Weights of a small self-supervised image encoder.
Model: moe top_k, patch size [2, 2], layers 14.
Training: muon at rate 0.0057, 12600 steps, batches of 256.
Data: trained on pen-drawn characters of a made-up script with 800 signs, 98750 training examples, 32.7 epochs.
Rows from block 7 of a small self-supervised image encoder, named by matrix and row number. Rows with one number within an expert belong to one neuron, the router's apart. Each number is 500 + 40 x the weight over its row's rms, rounded and kept within 0 to 999. All counts start at 0. Numbers have three digits each.
After each expert's rows are labels from the 100 images, of 14848, where the router gives the expert most weight on average: "strongest on" is what is common among them. Only what is clearly more common there than usual is listed. The data: pen-drawn characters of a made-up script with 800 signs. In brackets: how many of the 100.
# router: router (model.blocks.7.mlp.router.weight, 16x160, trained with AdamW), inputs 80-159
# up: expert up (model.blocks.7.mlp.up, 16x160x160), inputs 80-159
# down: expert down (model.blocks.7.mlp.down, 16x160x160, transposed), outputs 80-159

# expert 11
router.11:572422460435424481427467541465474481509535446510503449540500496479492477504524480494553433454517511488513504473488474527490466509482483456475459437555533487491575562490509539461461570488478531431564519522523442484525562474538471485497429539
up.2:410458511522511461552454553492491538521497512499536503450434490526478543528438531465504531463489571477531465510511506476431513565508480553491479564510510473560476498538569473440421472505452469495476479357480459496550506551490530413582579443
down.2:608469504455423471554538415453469477508490502472532511469525489488550493482575472529470512500492452551452499519557612522460502504522534487513479496503415441456450543480460462508536467547448505509512568451507531486500508532476508538478419592
up.3:559523470500523502431486504468492509494548470506476510533533542497490558523491534409524531506544421546540481524491553557525463510511485501551461569514495551553506478476506578530554535475533387564494596460473502482549502525446545480494448545
down.3:496538514552475504560505480495553509506585426508496490574502428487488567490500447505466453537513448539496542470449491456530494516533535513475522502508506493466559469482553500500493515512515435525546533539466462547561611596530469527554441435
up.4:507526505558491458537483534526572474469510571505439485554558574515545524526505497501538468528492518460445514486452507529492501492479493475519479452530526570551433563588485473461546561547571484557516454476524505481428501496554514499432503471
down.4:545483474512503470542491505454525475476486485498455445491481504511537526542496573514543592530462518454545465470535514486515529503576499464513422425484540489482547486492465492477528515544478529548596475489512454493486471502510569466549555530
up.5:502431545485543504502585558542537550532503538565533522495492521466539498466507588527445415564467500575511527530544479431461495411532535492509474546510458469449520552491479469475541519524467468505489528529540503533518495494567508572512532573
down.5:502459527545449491458498553551494405531501471548485447520476587544489485505464542510484467448518528466429504443430566505557442530527498459452530479459500587489517517489422544468597442465497528475515440558525528403502476486428477487484471495
up.6:448472559444473579556513473468536484512430549477513534453561478496589482539473419481407473463526476482496477538397470522516524476512457482460507577480548433434504445503553553417560534518455524496485480560550450495539476525468484503492476567
down.6:523481513514538501485486536538563544552577458449518488515485542428491477556526506439479448500487452448508514535520509555458375533483515527482474522577486485607503482469454447584485505490504518498489485510535528438485481524522470489534533513
up.7:471491556502490530510513596523491508515524545484484463488495524515567531488468465523482507519554514532480535541502575496525527490475475581485528542477539432464563461512534433552510500554492425584460493536516539470556419518529476489517571501
down.7:462479476551486421482489427529494538508516544484463489504549512521466462455494508556506511515504499506523477469454463451536439536507528508491507536553494651480388499541481536544479501543529501482506504477566486427504462437542498481466556465
up.8:532477504480440414497481515475484519466540458451526505459513601445485544541488450510434491454551521508447519469492533461461523382489487511457475423450506487504446456500506510541486487529475456512485477579505506533468518522453492552490461499
down.8:467480463550474478547481555529550515508409464509477494540534471492531490494464453483549457563467481548573505492547516501522520470505564486497508541442515482494557567467464447533462521521499476500461488451437502501416439510461507381508494550
up.9:465492550497559473511528480543576522503525529599446447526469505479524501452451531485464476508501491524501468571576526521506500479521532497508545503515481527458491491508495497461514538505448533562526490480432509590520503453510544604451518512
down.9:575535525519489530503441559440466429530528500468507476472504544486548526509428449507480480529463486593472517515463540466486520456603495523472565541495522545399548512448503473516496501481488508414528512502480480437546459507474508475486441528
up.10:466519484515557544496442544432538497473516540439474529550523518513514467406462493501478576462476469493548474510556427565381569511462579520463486543429491522458463493493566431523500563472500519495529516515524516569547485519513486571504567478
down.10:531446419506528517534485555474513541451533467472493448471437555544520487511506512505576509482552580503497524534547505561404489565448488461482526459549457506546541537477437509508556523524546573486510547547369511501457499465529545529520490438
strongest on: dark on light (100); thin pen (69)

# expert 4
router.4:528441475425434482488451536468474516552489477581514465511502452517482476529508481440564503465500448446514505494446503505439496502531527478476461427572495441523519539521505552433435533435550552476548514558555472493522531435566517529479459540
up.2:470441520580563514595515482521415519496517511519461467573485467474593470489484424519483473538535497531512513520496604431554501537486543532560522467550491547549431482524521527513493537475474443509454494513509448562565462491489500525492492471
down.2:569533421517485505440520494497512527435544497477504498525515571531463495484446536492466528506504481548464522474479523552479479416458502440502522573491478482486573530524558496520425459479552508529592510481560479497519482519476463474511475528
up.3:533519433537411437471438409514443496462513513495554561495504525547476538518486549537473591502515543515433464446500429469573533526534526538447540529484461490456437492513550563457526477560497480446478518468482494432540493529487545469508538453
down.3:535446484526508475465508459419471509513508497472557536526458508513500572479592523527480509489465525518446448478474502506481476536484512477441473536495460471496553582494547506516526601417531471465419480452508551502518496409399461481452542448
up.4:477551530515546503508483428499535435468556523515504485511455535526419604608564430548495497489481588587494472473504501449479466446544465472515533515486570510419524451525466505502526412531591514490488532487467477455496450526507464527518555431
down.4:529426501449497522496459433479484476514494496601508474542492472481506510547512521501556494583492517520464512511494452440492516454506432536531531489511569448476494440468421495593524506563523511484562533547454484510459464563503505530518497482
up.5:528482577570499457471463557494444511451507471458497453523570529448485484552516524518466536514532509516491504435515481518441494535492519486504431507464452472512425484537474530501574598471497409537475533491491451447492535474530535548489511423
down.5:552524495484509457469516401494500442508547515509529482467442486474440549493532484476580446515455482462552466496536485520498534472499519512527530483486509534470512491446470489462473447589535527552493531516487433520466531480409392544513503557
up.6:538559505571469481496469485529501526473444481449476516425548562442469459512452510499455506516544486510502553497486535514513398535494553502564420470462509504504505416570499471541522514578560526520435451499500505545499460453504536492478516577
down.6:472565499599523432517499451513474502518462475435567498427501494508509512516446454546492548533486480503470533455553585528515421522523547488479421492507431485490481506465518514491495555517511439465561416447489540535468527507416535466534531509
up.7:462534498535470474473503525490477541576432515493418489514498454535511490444457522484438471597490498511494584545559511470519549493504542527503516521403514585489474436484520493472482497545448534464477503615456482503464454558497481446432562421
down.7:450505518581442494447473545459517497497506531443491447442563461524500505450513514507430519472465463545545549491464521508478577565466509548464474512482536524514490473474550539456452435480487484517497533519397465530423442475490462541504500502
up.8:445446472535456512536512462464489483452484521526492506478510476494538533576447492524490512544442532608516518512501510390541519523516514501522502547431517516495487513471509516434448439529486520405435528521464492536477515479513486449559545511
down.8:412396518564434458544543507448461398537439549543537466474520502482559499497568500474466498546522485575571500518529417513497545557524490425460441478565495474519465464489530493408533428533477493497455536491448465586477508495527485518569506472
up.9:473408538469533465418574478515410501507474487518435591502497470538465512456454514441487528469551493560490532529599551450464501440508444472511473496455487505547490430495463514558515459502448545473540483464493552461514502536451533501513520533
down.9:513518513528541553503529436437431482563525524525443496479478470543508597436486519467512495515451418545404510527538422458560457534531525432447463485530478485501545512542546512464489477498496476512474512509494497485486516488537493619475446533
up.10:458506469545447519488577520453475530446507533481523554502423454479553552530478524494440554473509510492492535504550389461567521453569523441496487498529462491476433485453574479435481547512421461564479530518459505520523435555425503476514563492
down.10:538466499542572525553525513532503463514509422490498519569454519521470544503459415488475519453483545501514565523544527312498413504525520528498521515511533512538422426485454481592604462544518498501563468511547492528544453482505528529505520520
strongest on: thin pen (86)

# expert 9
router.9:569451494463465477481506503481433503529551435549544431542502470490524417473511505474559466429501526462506509480494458560466430528499505422472422416492527497529577572499517512468432520425559527453488561557524453458507522473546491488503475515
up.2:526547535526467472560510440613461499488530518502523539514436480458491462540479542532480497498489509495531481483518471538501503471427450502487591460496495537471443509463432447532470417490446412490442472558552440501475508493500525515600477444
down.2:437400533497453515482512445478512534503506476523466425521448464486467460472529498527470537489427481414438540514468464499528565477505496486561464549456521512529548514490540409521467525452453534543464507452499471461471522478529529572494538461
up.3:470522492480518474522539526472511476492483484510482520545508516543439442446492472536514477502464424459468528475532490528438511496493497508491520551458491508554434470505427515511483553543539436578414571511476541568503467484490550545527467531
down.3:530480556494442424481464456445482521460547512537540506524587482499440540508527513535609495510533531466474505471439468516514484503513480461486490453528488486485484475511467443506456500449502495494507473517475450473457456459470441505487524524
up.4:506525503412494528506486570527535517490540495489528609470578506481540499503563504522475526497518453463469616536451542482530488459448454535481499548464483557565469462472503495480517487530497456574521481530575437422478463534488528537447537551
down.4:489573497536500532529563360580472473574497559471547523540474543505446534444440467540542528499515504487464456477504452519477508568536518482549477498561458494509567507484494447540490467507469518419430501502454560511511459505529553487514513489
up.5:534586591527461428587423535538567480452502482533479543546577504434468460478486470505511492500397518497516477509458473480455476468470494519549478522456524579445459451536495547489539513542496469498426518458495427506555454470503520431511510537
down.5:512527508426445488539523540480459478555555505476508474489489525478547558457479595478470552510511514538485480480472592539511524579481504500616468470561490480514518477440476547529482484478551471516384502458492520513500447602530472521461531452
up.6:569526482553411493556434500469453496592540475520463476460512550445569552471465465525486538468459533500427461582531551502485493465487525496498424459477538530496488448509469446487448491503490563526369492453465470518503521499469534525445484477
down.6:423402493544557543501509488555422501466533528484516496524492559491549504532497534462471453461564521552491484521455472517470557507473435463490553499534524468534454511467518451497432531571476444517575498503510477540502526456495410482495442477
up.7:538489499518455454524495509476590484497564449444515436494587524527524529507497484492496545454475460525527484483494457523504524452530439471404478512497520411546537468545494506457530506522513515523488496528481513484461472543490521508507537468
down.7:489499492493547455500539500537492452426454586585530522433452567550514515481397437526480531487468434457452505550517527505508538440559529452534507475489523515458462460512445498540457529479550546498506465512465486541508530554449519394499450535
up.8:483492481498513491435474530483511402465377389458477559506529528580456595560491514454465535470562515525532473531479546521472548503583481505438505480548518490574487454508517468582513438493527508543420443470478547498503520522502503409474545486
down.8:561525500467471553536497530573488563510537504529493430520495536528420548451439395492460425494495427505499470531484399475514507504431522524518486534520498469495496514563513470499487559405524414451497463514497469530501499432448536559472505552
up.9:507561460510472504537448501539483545561524487489549544541520522515455442445512483552444473481557516558488461483538538450487509472542518514469519481543531439459472517486487546534464495483527438560506505442482534511484431513463494474427497502
down.9:556457528518424478461522526511520511519511484483490514521491538512475506471453508499557466477408452428493521495484472530582519515471531454519442528502513528550499527459526470480491483515525515511552558565523501561474512476474490565514528551
up.10:495535492558556530499565514523441491506547547476493444541481491503538498580499525484515531516446429546484471478517524465510521559487552489501583524513508544494459543529464423500514563477515460558523546401527555542460469497500497542538474506
down.10:492530467517530574510482504495494475519458545464464412531449448527537518554506487398498548499504499485496415527580464529522530494536507567516513503437568513501477544509418477491482555513553503470433575433434447424472428507531472524498527474
strongest on: dark on light (100); thin pen (96)

# expert 15
router.15:566446483485469430496512477458489497552530489481543468499427498539513507508512471465505445446486446449529459498424505487525498539487502469489463463523546445476592555458559554464459568480534558427521521547532498475585498468531465494459451558
up.2:449556503474564542462543504549519568504545538470442534493388508483515444577464547504620540482541470493491546483554478489545516564487465476527493494505522517398490460399488422491556509519482477456521492470553475502484499529510581473531492550
down.2:435493539509450495441506521514547528473520515454571472554554563507455512436479460467510527484486429502453479446418461469434541467598512596541403487506459537513501464538464457544473511528554515549509483572468540468453439527526481512438514508
up.3:490489486528451512523429594553526553532520512517584503556527502486499454549470533426537543510416509521482462485528520535502606553538515519558489503477496480454501555530475491584502508491526556577443486451506527482483432539507454566469535539
down.3:568524528495517510539501400505522553516524443495452494525512556529498504525526545476597538460457457453606479485447538475464508517491491501503490490493497459447457440559493483470447493532482442458467564550408487527499468518579489536529488501
up.4:494480494430495508496494496543497531531458379503552606533478526532571545438451436552462539550501564487550520508512472426531537478547530477427455425458511519506553437475490431484429454547506492476456484540470476471570473522466545477536519486
down.4:514497477418543498423514491515493467487485554497523438577534517529509499513488551476530540533523485521483434502456507447565454470484482518516586456539492481548523459574399469537548520519519431580476562440537444498497588545503474524520471507
up.5:505495522513478530428560556558546478472521535518525486426455522488482485494412442552508462516531542472470494517492562529521456530547517515535448526476533567436501588440470469492519444541514437499490551543512528476447483477494548538500521466
down.5:586498553542443496534502503506523470438513482503534579465471516476527567540379471530552480508512505486499485470496613481535512502488562489537519521380551496499474521435539481537499552468531404482456479470496480505441544551464465498479489512
up.6:526556472512493521502395425468439501525514407447515528529537494512425447465518516469439544490486570512505522490494615555512449518433444453458506538456536587475563476510473471481490398479510504429533599468519548515496482457525475556445472497
down.6:478512455513436464445487520513508486486461508514508481482493497479527542492483580417482523511561540511567540471560510454489472519536531503542483413512493471492516500561547469424498513511474500448520546486524523506485491466587515508533558461
up.7:537540570529544604514469517487482532544537430486549493539542494454489472552514449501525536462543517415514483432492495534474424536453521565577493507462479491432510453526518480552474501464493431438469497581535487559507517521544504482471477475
down.7:453541465490438525530473519495504503493564499490556485448456557472504507526487521505468484443501440520600410566470459476577507461518461483456436512474440505511519488441532491451496510543490453412433464520491497483502423511513538471481514510
up.8:513442494485568499515458478522518537482439527529482554548554523411567556547510457477486515485478557473513489540441589528518470461568569496474535561575495573489502470508518520455518493606503541548437494487549536498550517563513524483459470512
down.8:499489486485586496490582471464479532525498514517478494543512502541496495439483481502506440453435425486388473502480519488447505451459528431476546505490500489548453459561468439512480607464504513497429519450536550552536506469480494537576465428
up.9:525540545535538529538529499452461392482513462531482513531490555465459465493506477563429490529474490514457505489497544486564479454450535541482487488466570554526493490482435582537567499587483537490459467587440520484527428486501548482484489483
down.9:485557488424540526531597506521420530473473487532538508472549541508514547544461551542468474520458499481539411542480552458500494465520519520534540509571505545503449485511515445485513500479518478438468509411563499502510538516542496530507496494
up.10:580558500473539508465487511488535572449531490553457503539482543513499478451480510543487526541513427487440527458501507536578488498448488479485501507509475502487414470448495442444519516506520515453452489546462528446499507525531512498518537547
down.10:440452477564532466459429533510562477460490521479458475567545555488515489503476451432474532495534521478489482508539500507453500459569549520601483474475587502503512508470487573536473543499447477600538579514530515530482505510452451576537514500
strongest on: one stroke (49); only straight strokes (40)

# expert 8
router.8:533472504441505519512476482527481499565515461561502445515453510486434455493493447484557463456449526459545437492455496512428498570478501488467420438520571501528563519441515555440445503471502500460542548529504463475481571422511463464439466471
up.2:522528549511564572530469561458503500530478509433457478490448528502452538514498482451454509483551442453574509499515485521536472493530489468408500521491525542496431514569455557494524563541463492512446495478476545495579521479589470506541597559
down.2:518455533493480444446543542474517473550501481510472511490539485484538500496440508504525470507497512507489497439481525525597516491509519454509489591570528597535520527398505459456574544483536535505500535516567503487505492532539492513530503506
up.3:506557497454470447479501428572493485549428553474515545529506534487479539550513510565519481507550624441473430431504481501456512504480502498517469466473498499503482571519570469480494473489579495499492567509475513416430497520408540473436482478
down.3:512533451546476424521460569519524421484501480568503490548500434519523554469449537513531492495474466538522533475470470525487427505466537524500523520497474451552515535447484527528501579527503486530492521468479453545512532554414552485449510460
up.4:516530459538537475454458560574517476505570413507504520537534520529466454457482638535466495530471489512514477455471563499447540481520522505525501468410479498504517543549387514546559475481515522530513432472467521499446502479518565539521567479
down.4:501504516576531546454573519471542537472447484466456526548463490468468458443503522451537539543594557476512566474476501513578451489456461488454534456565481472487466451470457536520503536485530551422520528520576491479460516523535536604525553507
up.5:507471503573502468471525442530501527471506483447477557464484476525397521436469487508407503515521474503497515547483492486411559518530477414438463474509472501475529491541472454550483527485488513479480464495537552566486467567447482453481508500
down.5:543584564531480497558571455594505445524405514503438515518530516507516549524530519474556484423534528457436559521497529496487566535517475511520491474517485450486518529471466491440474489470459505536471465495516471440525499449461572561543505452
up.6:431466402534540429531477535516538531515529458547499553513597474543502508475472498485578541474442483455534419443586471491496498551458495515513407502456482446427463543579527484483564520461535554494516543434529574462506515482565457474464552461
down.6:505465520530536546566482535573471528459446540526470539511472502523484545540550484433501488514478574513504533536493593463463476447494523524512516489479493561503464497426615454494463457491519498524504455495562437583448476444451465550462541439
up.7:421568424544524500492531529441513465491436542525508482484461502439474505504492466444536531503460536488459532515550527536462433511539569506542474540491481530440459539515553527496476506463479471436511492497529538552501501505572462479453559448
down.7:558419495535459467524519507547488565466509490525509501451493446542384524562474525524509476482467530503458464475569499510493522493503470543454448480496454498554586482508562521496472480410504477521536488424450519484535529475455469516484542525
up.8:472456450489528532555448507551492495548476443520488482528507532445485574475488387542539544461493574467470417484555457545475483465548551603567476479543519466455528426497491479574480490483478499516478521437516479552558487486507476506476508474
down.8:573466476482522556526509557480490527441485528485460481400531538494480572509433549541498481520511464507566567531549571451552481423482474519518512476514591455539519477506542461468461499476508490489566442509507535449497453497528561506484520495
up.9:520555498468526500478532517525468503467539522496522566524482498468556437559475446518520513477563541499465480481535438498487484516473491486488516437502419489485535576490566456468486471495477487479456527562484545479527449490466518477485462598
down.9:413525548518447530444551532469467469491526522531508486507535431499515459528474470527461485502417531510567527566533555475508531427495481550490439514465551532496564513500498492530503488481543490483559511501511479578528505501534452474521552539
up.10:488493530537533524532508489472527452472459526461526496417519465535513527522516467483492542461430480471518537526519505551471503529500539528480512475580515511498596530442460491498522434501503555462569491547479572481525482505424496475588486542
down.10:494401492485464451501492455559558470524542519554549444526452552519536528500536466539455540461496414466535559445492510488442456469582516457439499538519517480484456485526446502489553461562453506504514485478497558519471516403525505606477520432
strongest on: dark on light (100); one stroke (35); only straight strokes (34)

# expert 14
router.14:578474521452443477432501459456465501568570466554565439519444456524545463475522466485541475444467483500513488493491434538466427532467550469463428442557501457528564525496521495456498553464578543515502560551497457473570510454561477488437446525
up.2:481452423511510497498495589481453496549574518493506544518550510518479549513510489521482513505508527531465522492534499430452555483484444428509448442520439456467544496504443507569508524421453499446485430405460515578514457519497502516474570516
down.2:496532540528480447403576512514519506344504516523556497491492545463443529455491469512538451488445505452501516542446500501475494518519508452448501512458509495555459525536530465486475495449494481464534480511466446418473497511537539449523460500
up.3:498573442501551498477568491525468527527410528501451497484601485583551514536500407467561479506528546430457525524503532523592523470425474522469533490488575510487512513465558533563502468538447480529445535548506423496507544540498506483450512499
down.3:574517437480532470444490515513556451472506540518519529512453506520549507462451502530501462461515489465459492466486487432453466557508504557472525458450531543473464464524510513431452552455517495438536460478529524528452550454592526539522499552
up.4:508502472442554429523527578469505497446444535416543524533478541538510513468496455519459462549526497523429532436483507480527494472484500474508479542548472459516458504421437535600520506500496521505512516532476501473539510490482509552527521493
down.4:600487519449515489530506524473471484506470495480454554507558519486469511531468397548490473461433516556551538539505502467499474453477555534529527503482495480468467418553453457509512489501441494566394507503473498522508466468474554544539488462
up.5:424444454555499502554496497470530554475433484475493535449500493488552481515481473578496509477450534548518521475508527417457567433522500608442505515461482590454487461543498476476547457582514511494515474495461503514489450561576499463547533493
down.5:438500521569599483571470489508491478453483510407454551492541415497499460490500448583473485526491488460556491504473450499494516483475503545486510500452500517450554461501536433475501492511434473492455514454436451550517412521518444492526527487
up.6:508486493452464475553489489466513484516468452457543500498635515474484494469591454523470463555499538506487517552442425458570528451468551550499518466496449498526464478506481467456498469583506478429447531559426452495498459499447536449545478486
down.6:518532537570532520478513460474444566528502537471489446529464438492489471463427521534522446491453529508494564492570463579532455570408516545566575539570544510529482499479531517493455457473530507608530534509471511498455496484526535559472517481
up.7:592484460584508557500578538544520447539466470537486515476527485485488541540509538495567537475535475525529512499602510513494542439507522521470553449428560470493492492494493548500543412471462551533511459451483551495441479455535528498442484492
down.7:477523518413492439488453472472472556501452486554526514449493564557468555543515492554547527459502518479466530600488462470496438498490470523510520380567495522510466508466466530578494506479488502483502465437460486537473481525481495477538530531
up.8:512511499557518481528454541510466518480500444505431510520486600438501569484475514452481484453506428563488481467537516463503462468583471486484521470540508544502443500541560553552526512396511515448420524510551506514549500537500456497548534507
down.8:504454503490521508423468540457499465515513435464516490459421485474408491495478470455465494452509415454437466544537473478483568507566468472515556519546524437517488533479484545569506543438443540490456492507519426515517488495489446520512476495
up.9:531574548480540441557498453588565472490518496546501543534500541493459508538453481491533420510490421499461523441492467526477510495536554549565502536428563500562533450495469469494496499484534505476439498516462551471512543519522553533433498500
down.9:573456424458501500481500489513524545553437506513546543568507488517462525530454536463550498438511509479556514498492488542516452475432422557505495516459426527450501512497452490544515532418471544503493414484427456494510529438496493415480519541
up.10:496484542535460526539504466443497499536484451496586514453562532525513561471491490574403500568540491529572539515498509485434481582495482549467492469487525454510546514448533481550427506540453491427504519465567499517519530531416470427513577488
down.10:535530514399486565485512506423514457477525468496485538504446558436529435486437549488407523529506516458605470484456519430516509445466488461454448514496447521466395458444519546493475498515481521461518481524506467435506506506531522413533482526
strongest on: dark on light (93); thin pen (76); one stroke (64); only straight strokes (63)

# expert 12
router.12:590447499493474454473455516493445500482546444566504519512481445498473462508522465447538501459544507488510467475455518499497504564453469463490444477560530439535546575474579518437449528478529547457541576505555494448567510466585471477457438493
up.2:504560586593504538467452547451497496469471575478527557480505470489478500598543472492558505494459525456528521518457389476510534472437497519468514557477495537403524440501539571526453481428476506523511494494525553502607562583421505505467502468
down.2:525446562543496474501496515483503541512556492461530501520524504498560474529490499562468550468534460511575462502469449574546511468428519533513492459570537449403527473415485413467498440474451521492432527440487537518467464563450492508617461476
up.3:497424484513589539438535499410464485434521485497504493441486518519466446464499515487477481484541497515421533507564484524492499420499514486471548496528447546506470469594537525539483510469496543493528443475541556486522469581438531414561499486
down.3:554490619515572505497455487491492462476461511464451540541532542461498483571445539483438519533492533542485535587448471468484444482521473489461549449534431468476522563506528482485495515506489487423528509435496462474498548528570489517564417478
up.4:477469467611530519545497603447504467476453536517469542480533449535548544575511505460514457402455538520479477592478549499483511482491505488553521458463527552428505457437466578554522525474512503466556474497531426483520487516440492451535518532
down.4:541443515555578481464470567502537522481503499487507554459457444536454468486423585503492487553482463492477487487480489503493466516583502400492476500476486466401501439457529567559466545508485517542503555554487428437479505457532521484458554497
up.5:419480495521409490580549493462510585481429480483513573437518463490478480543491546568489488463463547462502514573500502405475513457474491481575489497515488505492511502449446492523536489549466535463496405419533568516505522512517539438512467549
down.5:464516498576526477458505485560525462486543499481540504470541384514450510471471550484467507428538506493423549480496499449458428520517498455501493517452520561461479540488565506472534449458441451468521540575510534498489455497528426553453512469
up.6:541457547497437455534428514542522497513450462426484615480439576484451467449473508486518460481507488499466490575513431516495493523469521494464494489543482502482526470460514533521541479466492498493443439531461475444485511514503507520505528437
down.6:523491525543502554543448522435480473479500502500450551523510493397533497525545476454459539481513497502436500556488447530512570542519551534558531505520415501492549544427536551490436485445570542508468471455505463459487535529568484528445541473
up.7:489467499589521460553478568437454421559546518473563500465462546496540526525451490479478482515526540538483559540544523511473458472509511500553506482465518514488441534547530500501489495530423531503450512456513483518467508426530505552443496504
down.7:494466528512476484440461463533461424544532467395559519465511462501542480479490421545507526436446456485535503472499464475524454491552517534471440490481540507520595496525510504517498469494496456457550506605494505463482463456508511504479523520
up.8:532469497516515520468468503516512532495507558577530553542498506419525469465521460520482485515463519499442480538531469506553481452526540537501516476495486554465497501541531474459521518484540429562466430452483447476498449485491555484534470581
down.8:436422475467481449505461508518502497477526445472461507545496447511508533523548504435463518467507458571524506498495525483537480524422566505490472427463497387577502527470506530510465453524477575515477471547472488522471465546450462471496519478
up.9:485487556503512473413505574514548400536515547475489476500438523480554464491490493552421424500508495500463479521555462573552565458505491453529516506482459526562486509481521551488464533531514449527454577504478538432439521499462555480488464498
down.9:536487533510579493471491493491492557494477492478439471521554470525543476427462478457448537533549525403473501521485525511407483514407481494545518456479456528522444499512525465481532362491448512483542488532545549503517460483509525544413464517
up.10:439509538492544500465532564471507438492461567482444504504483526452458545426534534523468541526578517451499482571494480527472556444419508509505546518431461482471424561537474464490500469489511503498526489562438609438492536470447516480538504454
down.10:514543447567522469499504501511535587529491492526481498516451524463510505454438485509520481577580496485490496520518509571473492516543481408416470498557512485536532529558539523481509626527537423465505526396485465466546528471512505538469515531
strongest on: only straight strokes (69); thin pen (64); one stroke (55)

# expert 13
router.13:541452476429415456498487466508465534523531446514515459525457498466540436469524424436555462495529524513576483488452496498474440552530467480466498429535546500488544538485520530484464532487513529463568545503513466436505505505559428488472433542
up.2:462458507566533455548495510475540566494477504408487425558500557494537487484472514517512458519524508422473505460528499485544528448567479554476460519508487473579541550486536474499476498445516503512465541466505512573473502420511520554534518480
down.2:450468573456532420462510505509494462503552521530467484548502579514495523498526532515479500543574545473446471540511512480549511524585489510494530436545477488503524497498441535440468446558481460510566443546569422555567428478537503555491469509
up.3:424490555546417485529485493410539498387471542535481493533550456475472414419522450526468485469516564537564509543511536456449554504470486539582491527543531496504453523497489459532571474510483504524482477454478533497487507535474493476517544481
down.3:447471469495439493505480505445555492483480476444525502525460470437524519474538448476487467466496446538500492495544475512485498563421496472522451491525446532443573511480520482496526460594502473501446490485464545538437430486499477510485493530
up.4:410541507510498538528540403495465510429461486492478503532465459512527414499493459575469577527500517487453537515502520488485423575569564523552495535536441558437410458521526507479455516505450573485474567538454517502565515443480497485580439537
down.4:543535481434544442506503482461520565530494489542501459507544584456527492530467511506535467527501476447468439509515499514563522505526470441488454480522445481474530482505456508527554466512453512456511505515487486452509533509609510536483464503
up.5:453537590584536478594511493493552485490432451495513457541463531508528463496520480512531496464460521477514503483516466447475467481527468540456481426527446530539461472539478509473511478524472521490521503511468526506513471499467549406582497418
down.5:576526480512502507467554516542509517486514478445543527539472505613465531545449447434448486494513493518501463459487407471538556484573497489508441462488395540558561493500428516456473522519493521589444540446421506508517517489483540543460516463
up.6:530533487493544511467480519513520514401501505566466548535568536504486455483512527458503483534581537522402514439547482527499447453483537512490538471493591590496540468502466499538467502500547502484513402503527472529484516503492517608585528505
down.6:500509435517584514486503521496526518428490526530583543484474518480486524544502514512518545515498608490549587492530541443473459560563547509519436453493503530526501467441491571514455532514489522513536495532454502489475527455474498518517472434
up.7:462571504499532463502464465483478457479522495530484569477497537551533464516446496559502475535562503500518483473490508479479543527469505460508480495493486508501572464506562555437466527521575476493469550473443408607518454453515434525514523526
down.7:534545534390500492480535499549523501528428508458558503518519527524518497442462499559583449499493436528537470485519466514564559507452405428490510452496462508375445585477522560455482486529532468481546550460483512431487446530484526488501479471
up.8:497540506544470473487491511484467494585543462473566508499439534480550560438530494579476499499511593504482452541510544527589544506504479471472480500519483500428525435501497454531546492536548534484491482438516492444524483542552477483455574472
down.8:481584516494512486511440465475542505517466491536504560513468527534554431515510501535498497520507524511485451436567453485531534543421472488454565442490478446427437415513544547555563445452445543495467504479465472444480554469604492504487603462
up.9:527464493444430549518556562495574469527441462563496448506584524513489562454508506514506561463505467454538573506492561567475501473439494563541514491396535491585481448499498541488507508515567542521532541557493469481533543534480459553487469517
down.9:468475483441507450432517426527477520465526452433500517507459484551500507463540483534536588484517515559481573457467487463493471539480474529443403514519529561450451507457541479480494403535514474500457486476507518534517499557524558477552488514
up.10:455442507535445498501538489430472527472519518482487518555512497484508597496475463505486538502520423539535495481451576459535517485523437515531527442503567502449491477432496523518499504482524447468488529492560488494491536481517465522465584507
down.10:432488543478429490485515493517509497481474498442495417587468466539484534448510439492455503559590556478504456548436466559469451528445473470464528569538422505507400487514547483421488506566444482496517567532459479543521469408505532550515485505
strongest on: dark on light (100)